Rows from block 11 of a small multi-label image tagger, named by matrix and row number. Rows with one number belong to one channel. Each number is 500 + 50 x the weight over its row's rms, rounded and kept within 0 to 999. All counts start at 0. Numbers have three digits each.
After each channel's rows are labels from the 100 images, of 14976, where the channel reaches its highest value: "responds to" is what is common among them. Only what is clearly more common there than usual is listed. The data: made-up road signs on poles. In brackets: how many of the 100.
# convs0: expand pointwise conv (model.blocks.11.convs.0.weight, 480x80x1x1), inputs 0-79
# convs1: depthwise 3x3 conv (model.blocks.11.convs.1.weight, 480x1x3x3), a 3x3 kernel
# convs2: project pointwise conv (model.blocks.11.convs.2.weight, 80x480x1x1, transposed), outputs 0-79

convs0.101:443495521557421496410490504461459569530539390495509472449474462515514508463507453565501481538592475575507479493502496562507547535460466527568545415425475447565534538539499471615557411542487528478382464518479514428586490488595430429499577528
convs1.101:448508508534516427389517521
convs2.101:447559547439502519515509551405617451449484483421500547413465489525451549531493555568525562399494516539396510526499456537457519464523433570496476506380506455508418478475514489426543477491507505490450480505415432483484477521454543404405480416
responds to: hexagon sign (75); brown rim (31)

convs0.35:463502477460419528497522514490444546406536557555579484573581521506459506509463391487481535490501422429492483504422572519514448482503505522477485476594440496486510480550434396453572591497536554520559455567561522477452550435453476484507579635
convs1.35:580493484548587540543455520
convs2.35:546469527607521495516488527541536386493527443496502505554430511574540555503516500410516518564476449524547519498489472416484581419488470497476446529431413531511558556426574507459528506495430487586466534461545485390569549510575410560534580553
responds to: white rim (100)

convs0.399:578418546502454462519544497473486434442537370375572507462525575495470496460510382458493533458557483499430565565478484591481541475494520568505499506457453390535542488531496537504550503495564483532530585588526486439501584576472470464486552501
convs1.399:418438516434481562523461535
convs2.399:535565568506409531442578540485517546394565527571619544513579409479570518485459491501547519496487473434466541541463552494587483492575483548565442465549416473486519498454449399445555567536532561479478505544562459502509476442467448487466556556
responds to: white rim (57); pentagon sign (42); pink rim (32)

convs0.79:567531542511519556484541581465621525488438481479483512417483564530511569472556527591476532517454472448508492468546554460439536479508563465386425492515510459414401493531556427450486487479491615447552550489576553555453525535547493538440498411
convs1.79:480487420566472437520454437
convs2.79:421592464433418549572499499505485495440559453444543458450586439516482466514481559588483420508554423548486410524530536480411573496483518537464548511462500549404476561481415459483510432478498570474497562507545441555537499507576460397469468542
responds to: 20 (78)

convs0.298:491460497456508395531384525590494490423443475581574468571584498542597441526550485502553493512548505503546443531505498516548452352433453488488456523600473473561522464481450524539466445567534497539523481434533398458534497464453510496558479474
convs1.298:483520442570448524539417542
convs2.298:441500474483525444548500507441538466526387551458486549419480462507475575561442428462458476512467432473451477467488473637586479621470432505492544482527576472479426450499493519443467565548573525510582409471496562544456527464475501505563446574
responds to: square sign (53); ! (31)

convs0.359:587567529387550494496488486546481460406588462492502524548472534465474472574467408469530439508533526415489541532560486429516563513499429535486450444467453535509540501433565465437457510644581456501485447486453531476566475432415505491436514567
convs1.359:420545527484506593438513480
convs2.359:478483424556453496465535394488446565488538525531523566470457485473476516484490452488527493487513515584388513481479501554477427539497447616548471456499440440553462500602453440592576570467479438507428447433495468497385540574540532528583534477
responds to: pentagon sign (43); white rim (39)

convs0.233:451553602415563521496442453469490440517500642525559419602466523493513522456464475507548501494505518427526506509491564440502515504485534500471520404523505529495468505528599540421473535535491471512533486395566434489434398518404560553455414503
convs1.233:551448516580543507437436478
convs2.233:403566530491538446593553495569616454453446443480527564519482397498502439527555479513493461591506510464516514421441493576508445486587505576470522489516562482453509483543471523417512509468445617519583469482537532524440510548496502422503464605
responds to: % (61)

convs0.54:510584464512452512517453476552493436566557457501528507492434492467636480422469546493439514602505411516458506523509477461430565535519585481512582544488445457438496513480523504429589411437446507521419581425582441503489462515539423529546529484
convs1.54:505427523498521408415523498
convs2.54:444455528498395465479450499472437539515536514488523479534473487571465510349436541490460520489536420456487527560464461479543519534578600548518567473512526453532513491461519543548487398455376510602463474416495491572492381488552506487456484559
responds to: struck through (57); arrow left (28); teal rim (28)

convs0.3:497636430457493557485534499543543540521532566527514502461471571549503475495541568593561528437505455478476471575510521453437509516543627526493469482604424506424387492512528428498464545517490562541512564438574478577456508549509515527438414510
convs1.3:525529496514537445421432425
convs2.3:475627591401469535532490518544584455444567437491504495482503523463544465535528550576553498489575504505522474547475545520360557514549592511506501515539546544373485481492488456451502515445582586460561537422534465551522503513526501404508531505
responds to: Z (49); & (39)

convs0.252:509489616573434524462493520428513478607524398382561519504460581432469532431490456438514472457584485567442469483502523547595500548413507522501557503507430412522515489497446556490488450517497484569447462534489570459422520440546525464533454521
convs1.252:445561511458482486462424421
convs2.252:502553522448571494448494442527609493510398564559502500520550436518488572560515531504463455499515586420555475421523526470453491521537482452451501447519543557487522445458490456487527573531547565347557539567563543475463513468399578490421467464
responds to: hexagon sign (56); pink rim (37)

convs0.408:529565481453492556522479543510456500437498445416434491507454503463465461479497472480454439523489365427505492506612479462430628500566510500491479517473476608510519558486532542524458503587531491469501497497527495464675509427515436552485495596
convs1.408:481512481531631541461516494
convs2.408:582437478562492420457487458535480494521455560615455548535503530522525551513517469430491429430570598430526521569455471481563429521460477429546449493516473414542508449471480491542479570450450399501554455562503506469391531565509583571475535480
responds to: 10 (35); 50 (25)

convs0.401:440460529529478464458539508452472575609494488504490442453526483566473568392416513415478515553398450554498536539503459507537456547441440450464546553509475573537442451582452530495408446519402511574430508543523501561561509479485485592547454536
convs1.401:445461447440457532473537581
convs2.401:465531537454482450552481502507397476537431537461452526531559454487594486428419555520517498495537456459479518475508508551501544547565427413546582621427531546502612561387457601540499455503540440455443526500510513416550499551481488455468502497
responds to: struck through (98)

convs0.255:582458484411496541440477436491415502393551505476529503466419553556416537506501476440457510566482482401458538551475536469472458465467523590505413439518425549471439419510558420466502584560502479555560505471527469525469472448435549561460546567
convs1.255:545523446565589475483480440
convs2.255:519483552509582448495514470550529489423425448484480485515462450421558458563556510493576543491460475527516567388534553580494450527534400479496535584514565556510557591440486511556460553516543512432434503374484541459555589536506504456550497429
responds to: white rim (46)

convs0.430:567431525561438455502510446381540519552458442482553478442492484465446517495500519457485506458611548476511386550411486506580490566438473519446511499561442392517431508491396463507490448475449502536566505459471430512543532520541567479535385504
convs1.430:481418414540566528490470484
convs2.430:436562434481508521544494578622455476498490419498442483543555509427605525499501524485454458533560510558526387425501537505542535470445485417573515561422498535581530502520449531544600562390481510473499603528478506508506544482523435530554457502
responds to: struck through (33)

convs0.138:452539494463481475526514509347473450561493520477486489435562455483482509512497475480574489446498453538464500440492537438448531479441478537507526544531565499556532532535383465510585368530507575476439392583496449509526467539611474404547473444
convs1.138:502545493506517561420417445
convs2.138:542475479458575477473508531544500487408457507510531545462499503445476445587594468522555492504466500386516519397491532562474425539565524518477557507536614584451598444475522487419480574540590526498586484494446564456575582500486480498535514567
responds to: T (53)

convs0.289:481479541517536496650470501422487566501493490557540487502454538529480433537471454504548504453521489439464486592415475430499469411440518521523438402612503471515349543538456536456483444529503509580509437425488442497509438528486514490503407540
convs1.289:491500500471439451545585421
convs2.289:360449526508487413430431451535553538499593469553593502485510442537512568500503481406525491522571550493514510501409494529527423470394492622557564453438548450517468484524479445524526472403470491500459496504465466477513514540457574524531472584
responds to: % (46)

convs0.162:509504505573601572434615501427505573532525467490412471505517482496418488451516492556453479474452510442555476441550546494438407539533517496400466522402475531524428489538508549558412522552494517418532516576448596462571540428492488497462541488
convs1.162:588529427491428486484450516
convs2.162:549541575564496567424583425514469589485526550515456485440449502510416552574511507517582474491434542519465505484580462517521497568451484583419453412522502570500483477601504426543480528546553412487481464578428571561535516468547495542490543437
responds to: T (52); triangle sign (43)

convs0.155:533445577549475523509502488383531433607488415475551572506467590479456552508469485430574548517479505456506504544549481567603568549378513491481570514471477443425556495425498504499431462544516488553469497564522580492447495405495548461534455506
convs1.155:446466545472491462513425409
convs2.155:471529530468601459428456400467525483508367594566503500498551386458480537546484536516442440552448497482536493414516545497444460548570510413433584518505521558454502431508566465501516520598560541412539505470558547489512492469437545501495490469
responds to: hexagon sign (43); pink rim (26)

convs0.241:487469445518480547411449464495487506510591562511546472480464507503527475399470548528454481477540455569494504587404520475465536570585524497539493454564427461520385514523578363548511517461505431494443478542519514513381447522584495570462558519
convs1.241:448487481429506575462417517
convs2.241:453480471520472502452516440517542515463552433508540587422557504538418498484526451419462523487470475561477568501458508662502472489457575561593489441590565451425499430437556465454440528469486532572490464548542564578450521542436538462506541517
responds to: % (98)

convs0.191:511484419517488484418503540562301483483502540425444515497506529494461471470502465374520478468522473571476537544479483444513495474492506569549455513570484491587552512549575564608460484599487455493451471544474472524509518440542456572530583472
convs1.191:547543539554566581473547510
convs2.191:432564495476455507572496470537537495423478523528459416549559445484493445522447599571495436501506542559550435517545556462511494471593426455450489476476479481441507568441396476443435467458477580406538584455556527530535488508517581392459460480
responds to: pentagon sign (46); 70 (32)

convs0.113:511525463466555529411435498506402527475584530534513476471474494474418456502447505471534462498512516490459471592453543426526460513499503529577422399556428633479461384502558513458467616558548424513502445501503433500482504493517517614478468529
convs1.113:430488571495564555430507487
convs2.113:416536565517435489532582452485538476530461455467579566439591463515520465506482493589434430546465504543502503441485516644470440549504467519499549495475543447464534533401391512509524452406508577497551481505521569526508556533535533375519516519
responds to: square sign (50)

convs0.182:481536532515496520483573569480423480509476532454426465491525494557490432433435521501569546471481498557523507438460555408341439446505494515541524541428441487544552565519437538582476445444453526421382531487494501478579525548549436437538561498
convs1.182:496456434602494464517560479
convs2.182:452551486466500377469506476488525429493431615539532508449513449496479564599474485482484483533528543430455557475409500604500465610558446518544512466461507441421542476405470488473462559447529522502590452484457505518458555515517598446536564553
responds to: 20 (38); 70 (25)

convs0.143:531440597494550511430443478495408523447494564524486459520545471496546525470483515525524526401521635585487542525469507415463535426490510442472529623534535482498531471525543526610432566528482418522481545528493504544532534464412509574493528391
convs1.143:437446565464438478572482516
convs2.143:585430472555543503419512533500452499416486480583506524518556630497517506510485493524536582474424505465515561479565469575436527439449471446467466529540469500528549442559487509451496534501591490521547572606439598557575561452461539482486581437
responds to: 10 (32)

convs0.392:492458493519476485542637575485452537522499458552553522513557520552503423406430538450502556529427484411669542546439534490478436492538519490463540423516479608575555441431496464499494477501495548512517454549540570451562448511483512508479548524
convs1.392:498447531556476555417435528
convs2.392:531454591486543500518407499553492428419536448474443561558387545436514435530517496491517461527538540530492438547503479502433568441455587455474486599534527481412477409585589560490400496519514484519579539426452505530535564516546461496487494508
responds to: T (47); black face (46)

convs0.68:439434519519516562560451468546440484415485513601482429476501456553498470506499525502452514489513483504552510539415552402442465459571544498598413457578459510540468346525505451560507538523541476525480549526576455550409478452505514605498481553
convs1.68:554556536575511590526523500
convs2.68:467573506393496404515569587486552485510470544478548586480515491447470569571447476490477419603492524417488541526471513527540483591550475505540506457453523560506552473394486476422589563439514555461609423480450501470494528498480569453510539530
responds to: triangle sign (56)

convs0.328:545516497474477532432520426577404583435502532467489442541485481593471496442504492476551514464485475553441532495564491446519451470492489479518450602577418641555512453596512532469443584496441432541538520464475477546521487491367475533439528493
convs1.328:450516410491560571447489498
convs2.328:416523446518523561579569487491446448602491508487522476471532465460549503456451504533443436530495498551502407420552538558464539552506405421553532480413552528531576537480424533537589469485564510432400511579527565436500506476555446487561454459
responds to: 10 (53)

convs0.214:459504485522472637488563422485423524477575481524484474579487495520491505397446555565462522524518507545505453536547502426550521438515548489523539518481412530523504577531458496501486515440394456548449569538551486627546342488473502512504439511
convs1.214:470447433531527485404499555
convs2.214:534522577481400444395455489466426410530518610457504487515418465553466617540405508515524525501562438474427546550471494437486552554497573468569527479479509489467595474450523500520417539512494454506541488438528473460421408529550473505511557502
responds to: triangle sign (48); struck through (38); 90 (34)

convs0.130:477507540563560489461449528625467598381480470560527520475487516436499409436582539477480512479503551466561483537583447402560481438541515501567521408460502471540481455571551589511479431510430505516500580427473504522579458502505522533542461535
convs1.130:572571452550454447514490452
convs2.130:466448482443501495508439568542423526444436466508527514573533447456530399434432476480468437524538486452559500446463536432552488491487489441532576519497613499545608477468466596581585462491465590419482532528563472527546483450510473517543485607
responds to: 10 (33); H (27)

convs0.388:490338522536438436458500509396511465495396516494485566474500486553473658567443503508486539508492475452512544576509501518560486553410579515407538565525507481475543432517525500541456541504474541509501488563520490546561522453575473465476568425
convs1.388:489407419551479442503478519
convs2.388:521388578512508435392588480471506501580465556556526537449468521546490561478427465484465485508485542481454614544421419542512436559502490473538567394475523438529586406518535489508487504502476468511477508582502547543444540529451545495509609452
responds to: % (36)

convs0.72:424533489530548539596494496425460550522433504487516401434499513606514454478457506502576563426457462457493503454515516482423427437529521494468562557469548522494440500526455606529420474540448549470460618475503441549540433563483568453491405491
convs1.72:498430440593495466457543519
convs2.72:453519392554538490578596544490492560530422474391448495429556499576514501497519460506464479495446435596417496444545458551510459452554405479503463586394561504548515567561432523489557482476469501492482533540430511531444530574522508437533477464
responds to: 20 (33)

convs0.181:550439449608510571482538440562482512486465416492538527503539490474485571410444522495417473544450497513507520531644444456551468451423455458503478525503467521510529508581473540515523482510473433498489567595573595603539478438512483556521481393
convs1.181:569451492396549502508535473
convs2.181:496571442460498479482476441502491400561513593515501577501435592487542608532472426440457464475563558509420509512447480472500551565486465527564533410480511479500463492590517451399470568507500487490514490438459464507415553624561535586507524477
responds to: % (46)

convs0.267:475496459325443503534525539428376467533552504363537543521464544482536492426513374528475472519530426471458516523449532503491510501464508505571532556550487547547548434457422419546566515542534520543510492530502438431478457540505501485572482519
convs1.267:484434519471555514447576569
convs2.267:539490512616548518543560500508639563511501461587532427421451368573504558514567567522495532485521532506515521414602496482522401503583490519500519525548555526467536555514490487499464517476484536486569472478443568507532480470494537423389506463
responds to: white rim (53); struck through (40)

convs0.212:440476432577485536476441464561509498475542434553487476465619523485491480506517500497464558541590529559553451428481549544473509521457395509520419426444543421539497638475493506558574487411533504420435476512573535473488523503543452499563558424
convs1.212:521486459544545427432427470
convs2.212:435481468512558501535468465418548463512388539462569446423556454551436477562519464563528545392516484475421535451499552529435475493505521535485496488491612481434429493496469577465461444583552587421587443543469509490475586531494492448439471464
responds to: triangle sign (56); arrow right (34)

convs0.306:466512549494488473454514509490468441510519438402544532525493591370423494502517405580520502446648547489435433471476495513538536598504524575495512467447472473433487494479488508428550542438523505501512419481492501412470567551573445477586482557
convs1.306:457523505414443419461520470
convs2.306:499559531490483502541465477511559519515435562584460524526445490538528553514394602586439485593498565453529483471524476528577473600572394450424594506529543524436464507474463537477507505461498484498608502454502565570530484443523589469437452539
responds to: hexagon sign (71)

convs0.344:456473479443467432545537541448412494517401585448471517503491497589484569483418405472505519497477443414432507547499463430479443468507543537487461500510404572541476383591501505513441496580449498542464456531570365502523486471459450519505493517
convs1.344:424493508461584530438555514
convs2.344:515475467632549483511443420512477449486480495504478484472541528457549440485556569520424493468482555628536474387558506597601514546510438515449593502507533429445502560506458577490544460438483472532466530509453585514511487480598476491502423443
responds to: square sign (50); teal rim (29)

convs0.154:438628525541543537549552358536524497528535515423514424455455411443495467478563463543454485468556477514495456429492518476439432631582465488468510479445523479528423538594434517465494421508449519465484467474469563438453496542526543461527468521
convs1.154:445402449497472444514543465
convs2.154:454478499446504401538516448496464449501437538435524433534492433513443553430456460474464437479576462508486555459461504536497506587625429466572531523431552454584561482452459598535421503482520510542546471460435548458441508542551602480470518581
responds to: Z (59)

convs0.371:486416517473415514465497457450495503543493422495488523527395512520463546482464488450493547462571480535517477578448435602518452590414429537521508490522442450529468501495489511573421453596441505559362470508525465537516503524613508548570502587
convs1.371:417426519533565459498487551
convs2.371:459502565388490504514492619460493532547571491394478569476456501475533475485498563567533492441494486513444507548497445604460571437464521515522478483368507568542494421444532562508441443490520478554465500514339494461502450510442469497440480494
responds to: struck through (47); hexagon sign (45); green rim (43); rim: brown (26)

convs0.202:485460538535558548445453471460474421505507464440500561476466556435432506447524439464510487501532475581507490497480572494517537511420503537602585444519444479567518477501542464600563479621597469511448381521542508412494547433568464557548496555
convs1.202:463456497524422481569539424
convs2.202:521521580463454434486496603505512510488504552477508479536428490578431582449456539514421515468472495457480596594458372503534558424523485506462489464483568450568465503544530544483461435476430462614557574472474496535474419477477556577464470562
responds to: square sign (51); brown rim (32)

convs0.93:470495490572490531597514552466577545524502455482538535462503481432502401401576480528484516469493394468571495485457578431394388501501542524552489446487515423524464537515469522473508390495511585451441408512520542462470419489551462446552546518
convs1.93:568520451473445584439521513
convs2.93:534590516482476531530518477564511532435515387508495505436456496520398450492568519509486515527482446463442576443486438554408463580579531539412506539498603459362542485514520511445481499436502511487495535536509571533485558533590557408443531524
responds to: T (69)

convs0.463:511433565490446451492515453438450536566507449489522481513455462501388504519508380493572498471496478530477544558444509322563444440412480509541466502482460465513523527543499464479465465498439502534427363490532453523513414545557488534589507529
convs1.463:564502541427471551514417469
convs2.463:516557539479460516611526520512524446536522413431475547584543533483468507445540525482399450486528559466513394525529398540539554440458529514399445491454543506545444505543460547434526464475465451544576567619463519471495468487521536573455409541
responds to: hexagon sign (52); blue rim (42)

convs0.220:465548492518501511590383473553544551485487451544523489522614412542512453470569544505496572547546459582583436467459577473495463410461464546554563525551535457521492606565501448572578436478468546520473493490579452457520479538593533499495508509
convs1.220:509447514559522419436476435
convs2.220:496522423526536490554483441517605546492382501531475550509635397485437439561524561593511463492484524527494463464490542555495464491503408465570520547534561493422420591436472462448530462508539530451551449512441531486529516492580547458455428498
responds to: triangle sign (49); arrow right (37); 70 (33)

convs0.403:490487428559514523445518516496345545444499437470544419496502454481451465481537424512429467479555440559414475528411498535448478569541533574549424489504478568564452455509527479527551616516533481540488505550496422487532589514531420552564519560
convs1.403:521438424575486466517532436
convs2.403:459485519546584495439448515525560497454427545602491449493502393518590557487436595564466521563411533520516526436510522506495446457543405349463555563469574532502514480483476483454523470491514519443470595457530539525520473542422532482465532443
responds to: square sign (64); white rim (27); pink rim (25)

convs0.103:500609421527469611557549520540562587446545455533511499407482566500580410497522544501478570512481444466562444545595525533466456483526522551459471488579522532415400538510465495520501516495507613493553552459545505536555555443512455476531442551
convs1.103:541540432437404507489493534
convs2.103:459568477494491553570476497418452476502620525453496457476506456461521497501552540601568447531550446500468448501526566502403623516536568500419491546489500600382498530451455452498510451496521577545566479490481490421551471455545447427445535473
responds to: Z (50); hexagon sign (49); 20 (48)

convs0.254:472486546488537459516485475465538511538451566517535513498428481546473509567482455524508471486567536379490494581374526407578404570493540518534476445556464474488441318487512493505497513549469553491514419498519403513422535495547452489461502568
convs1.254:473521518518630541453506504
convs2.254:510534393547493521512585534512451556470461484513459486472620498540553464442463568504476476520431483550553523506569499527505498455561413429536462545441501490566541614481459540511523483441500480468476561615430540578608416503506532442452580488
responds to: white rim (27)

convs0.474:484514497437511516583426609400530571609539548535504512490509502524562432508539482573606580514481494408522430527479523488500497461422551508388512502494477522429424435473473496467512426542506579555537479398490463439548538517498447449475510462
convs1.474:537509455419544570435491538
convs2.474:404529515416509479597473484508532398557463451405491444541463433480500502524428526544477430556523436567471472456486533533445518525560479469481534538469568539465522567446416554462488419488547559449474558415550530440480526547495499413566385487
responds to: 20 (54); triangle sign (42); Z (26)

convs0.419:508539481469459460509423574367498608523521601504497502476438487507508474508520488515567467438482454423471434569535480450512521513443589541417481521503563473495373502600505488511464450526372528573507506481479412566562498511543476481472461549
convs1.419:579505438457436480519567534
convs2.419:465507470537555448590609452437447465581472491468430464502616512526522528470506510428517519484517562591498504483528472551507496494487433482576472508443503552598491618480422533524546472450489452526525486578372580425540518537493530486502474410
responds to: hexagon sign (49); P (35)

convs0.322:479476600480454472498496478597510524405505466493502512566586470428485485442557426488469457510519428500459491470433561452403435467479502480445497512443437404464487470598544453415481439457499489435541492387551590437528521526529538490530589543
convs1.322:561450407524530513434477531
convs2.322:504546542483431472445500485490473492435522454509499534550617513432441467475463477476425469572417453475531533504462544516368464445496490485468448498439465470438473478525526460409539476434559516482594489509486611488584505487586542419522635507
responds to: white rim (52); hexagon sign (51); purple rim (33)

convs0.311:444461492496575549481394438452495560487498560512566492554479465514511482462577518507517590378528495473520497517443528530418583460473539480553480529616520502540447429589548501491432469584488479570514433493513483472378481469430543562469419497
convs1.311:532492473411467530600528502
convs2.311:426455535457475472502385462428536496484541395499536465483468526531445492473474438410426573431499545440519580544479495547479502509519488566513467392513522451482444445576526587455482480506569468521505464472419558489459457547568641501455450537
responds to: % (100)

convs0.410:499427445502582529539431504493487456456455541646445491540450487560532481549476532463586525464425532460541523574489476438433429398492498517508391455476496492538486485501526534561413462555505473609464481462501398501417556459524457576486528510
convs1.410:523569581466412516470511523
convs2.410:431522415416518438549497564532448429498449451424514473474538485412518499529562450488507423506598463531454437417401548513472506514506529460573567533478529518502599487429473544459501580441531574461536432493545437470492507579488470442605521489
responds to: white rim (37)

convs0.141:537567438551485507511499544486444551502509488477457443501502532608629509374468595544506538565395442545526538532532503464471510470534473473508553523489454590552442594582470530548598501459442474558478588492501494535511457522590480500474570515
convs1.141:573544442475495488430465570
convs2.141:520414588497472488429443443399407467572517610476460518531477524451495533469438471459501560446576550527447541571438476531559567572456575442533568471452537470458534407483550563514434429569500414525462454503456524538502503464479497540538507491
responds to: struck through (78); ring (31)

convs0.459:506533493487513461531468551469593572528561615550504512480418546593475470540493403535517482472439440400478535584495461456527435477546596540411424437581475487456362440543535465458513526511484512565525485506523423550489450527474515503477484512
convs1.459:443502519464609519474447457
convs2.459:442508560502491493602479451473528362457481512478536447616511392494544512535450534593496468470567468481544487456523511512485555525544516459425562525453514478422547594374390491484496446476521501499515518467577465428533504498505480403508456463
responds to: Z (44)

convs0.2:564689454482559555552499582578559511491542524529433501532458534479533407530585493576537522487442558486514489492499502466408528483557465468468447535527530540485354509532537522567534516466473551416506485441457470482558437498454540497455513470
convs1.2:441458460422568547456495529
convs2.2:513565563461410536537481530578521413524530437411449483584455539481491527502526515495494559420591539527451434483483494406455583464468537541456466487450418432475478546501512505456454515428424532464414556418519455401420552529565452511496502494
responds to: 20 (35); grey face (32); teal face (25)

convs0.296:535494466470502499498509560439527506510458527493382599492465566481504493591572460530523552470421451414505474483469477489420504505475584526426451447484496515524405325525535483482460566544498561499567405458496511534466530512480387521515565514
convs1.296:522410556524414539518483472
convs2.296:549402423521517511396427517452408540528448474524478494491524560560529473408513455395561492458501405495515532495592515485545523481467561487474475556540525543560503419519567573570453539642495533486464559550495481487519513533452428555474531451
responds to: T (26)

convs0.175:528527499507605490436439489512435544544415541536494516512501423501495422497496493492531524529493433490535478446502610492495425546543451448536549506611508594500515457512533571575476518662541493426491366504524538437527539424514463530534522523
convs1.175:487506513572592531571549517
convs2.175:451502482485440481535542517532520464517537546451486478466433510574477605506467531477424489487545594491421555578415337483502546481489513521492502477436515451512509534522470471458493471403383438578533542509476437577418448551401552496493479498
responds to: T (47)

convs0.75:526472520473483481538519570573466563477493524518518502549498533511534474466480438587518567512432459492463517597506560449478461507568492437575402486483419631521519430465477443536523629566547448426475464519612433435466534542474461529533554459
convs1.75:550581546483481532506414547
convs2.75:590533514540515471477554503446519501464502484485465478481521553510576518515644502390452489504501534478536536479585430500555545428491491582395425508431479435480422509577557508529423447548431474580553576475440492537556498417502525580478465503
responds to: square sign (88); pink rim (74)

convs0.448:587523438470509482499507585446525508572456569495419598508510616545524514570563443545465517512395508424453524546493492499518462528479531458432446445525495543484398417533607517457488559577527543521584406493491533509469524524516419525467544472
convs1.448:513424548495435563497427473
convs2.448:565413434508533543435435563451440586519495515567463488495559556538540500395461472493491488445455441444513505550583505421529537468503493359471459553512484530550500461516537524530492483620501524489479537589522499517527468441447436566398570444
responds to: T (30)

convs0.86:530433464482508568529519486532458580473561487555487517413504598495600429448443539476516540534433481476597518572546507468581505468472481382542528445514496564519549515493593544520481509546538395526451512550490545571540440477452487621536495435
convs1.86:453446446433547535457530561
convs2.86:524578606412498469531518611534494401527527506446481546508500532385554504519405461529447449488530470487448467494495512482503523581537489372563547536458561530441579483427570596442442518489551444462550519499462515470523572526534455542472509527
responds to: 10 (50); H (30)

convs0.196:477555501506448526511401470516505458472553529474531492528474447452469514476483527506501577584490484594560405486605594632576532637480382556541494527510489521479493563449491521565524509503539468569501481487559513443462526422586527489537460499
convs1.196:447536516527543429457413534
convs2.196:434485501498481492476519411500474480512575518479541469420494481540450510486462514543516473478588512597454550506465583534445425544541503546633493523471491553480540582473475496496474552462523496434447425565404472380473545628521549402453519468
responds to: Z (41); 50 (31)

convs0.263:558506521504606511496494534507558396424487472535518466535519532478506530509470572413496484542444617469469542480571500506392501473604447430482500436441524545431459548459573572412475473543550533436498550455504559523530566432501556493432542431
convs1.263:394503461433522512432511499
convs2.263:547506584511451479537595508540477475411447484493473549533534561480524466556416452373495504480492574549457572542529482503515481509609464517524413472459512391494525530518480592452434527450466511431556526465433543579473605496549494424531558506
responds to: square sign (48); red face (38)

convs0.446:467444504454510498512471437488362413461475523488485507512489570532527509508462332413545557452492511464524479488496600526482490486455468478479465571507442424473573478483479529506458512602540500459386447502594465504448555514523418473573519438
convs1.446:455505571476500600456453474
convs2.446:560498538487508517426433469530529589478438525596422529560507441538473505471443634539427464555389515495539543470528474479474498464539424421448474518507564570487491442512579495500468485565496517472518572487529605547532425447507548542389529487
responds to: pentagon sign (60); green rim (25)

convs0.479:604560517526539603545467572510513505408561520464528500451416551533529538423429609535466494521448499517530484501615529472529457469516443463505474487503492478449511608523570584482501493467519430508507582527495501623502480404573460484464509431
convs1.479:447570488539401518448503514
convs2.479:528507569525475487408417453442560530574540575526410480544463487487474473552521467545511468454619566491611505543435559445482514552521519517542433376589490531506495442466549489528452522542572470474545392475458555443498489466560558549478488505
responds to: % (45); 90 (36)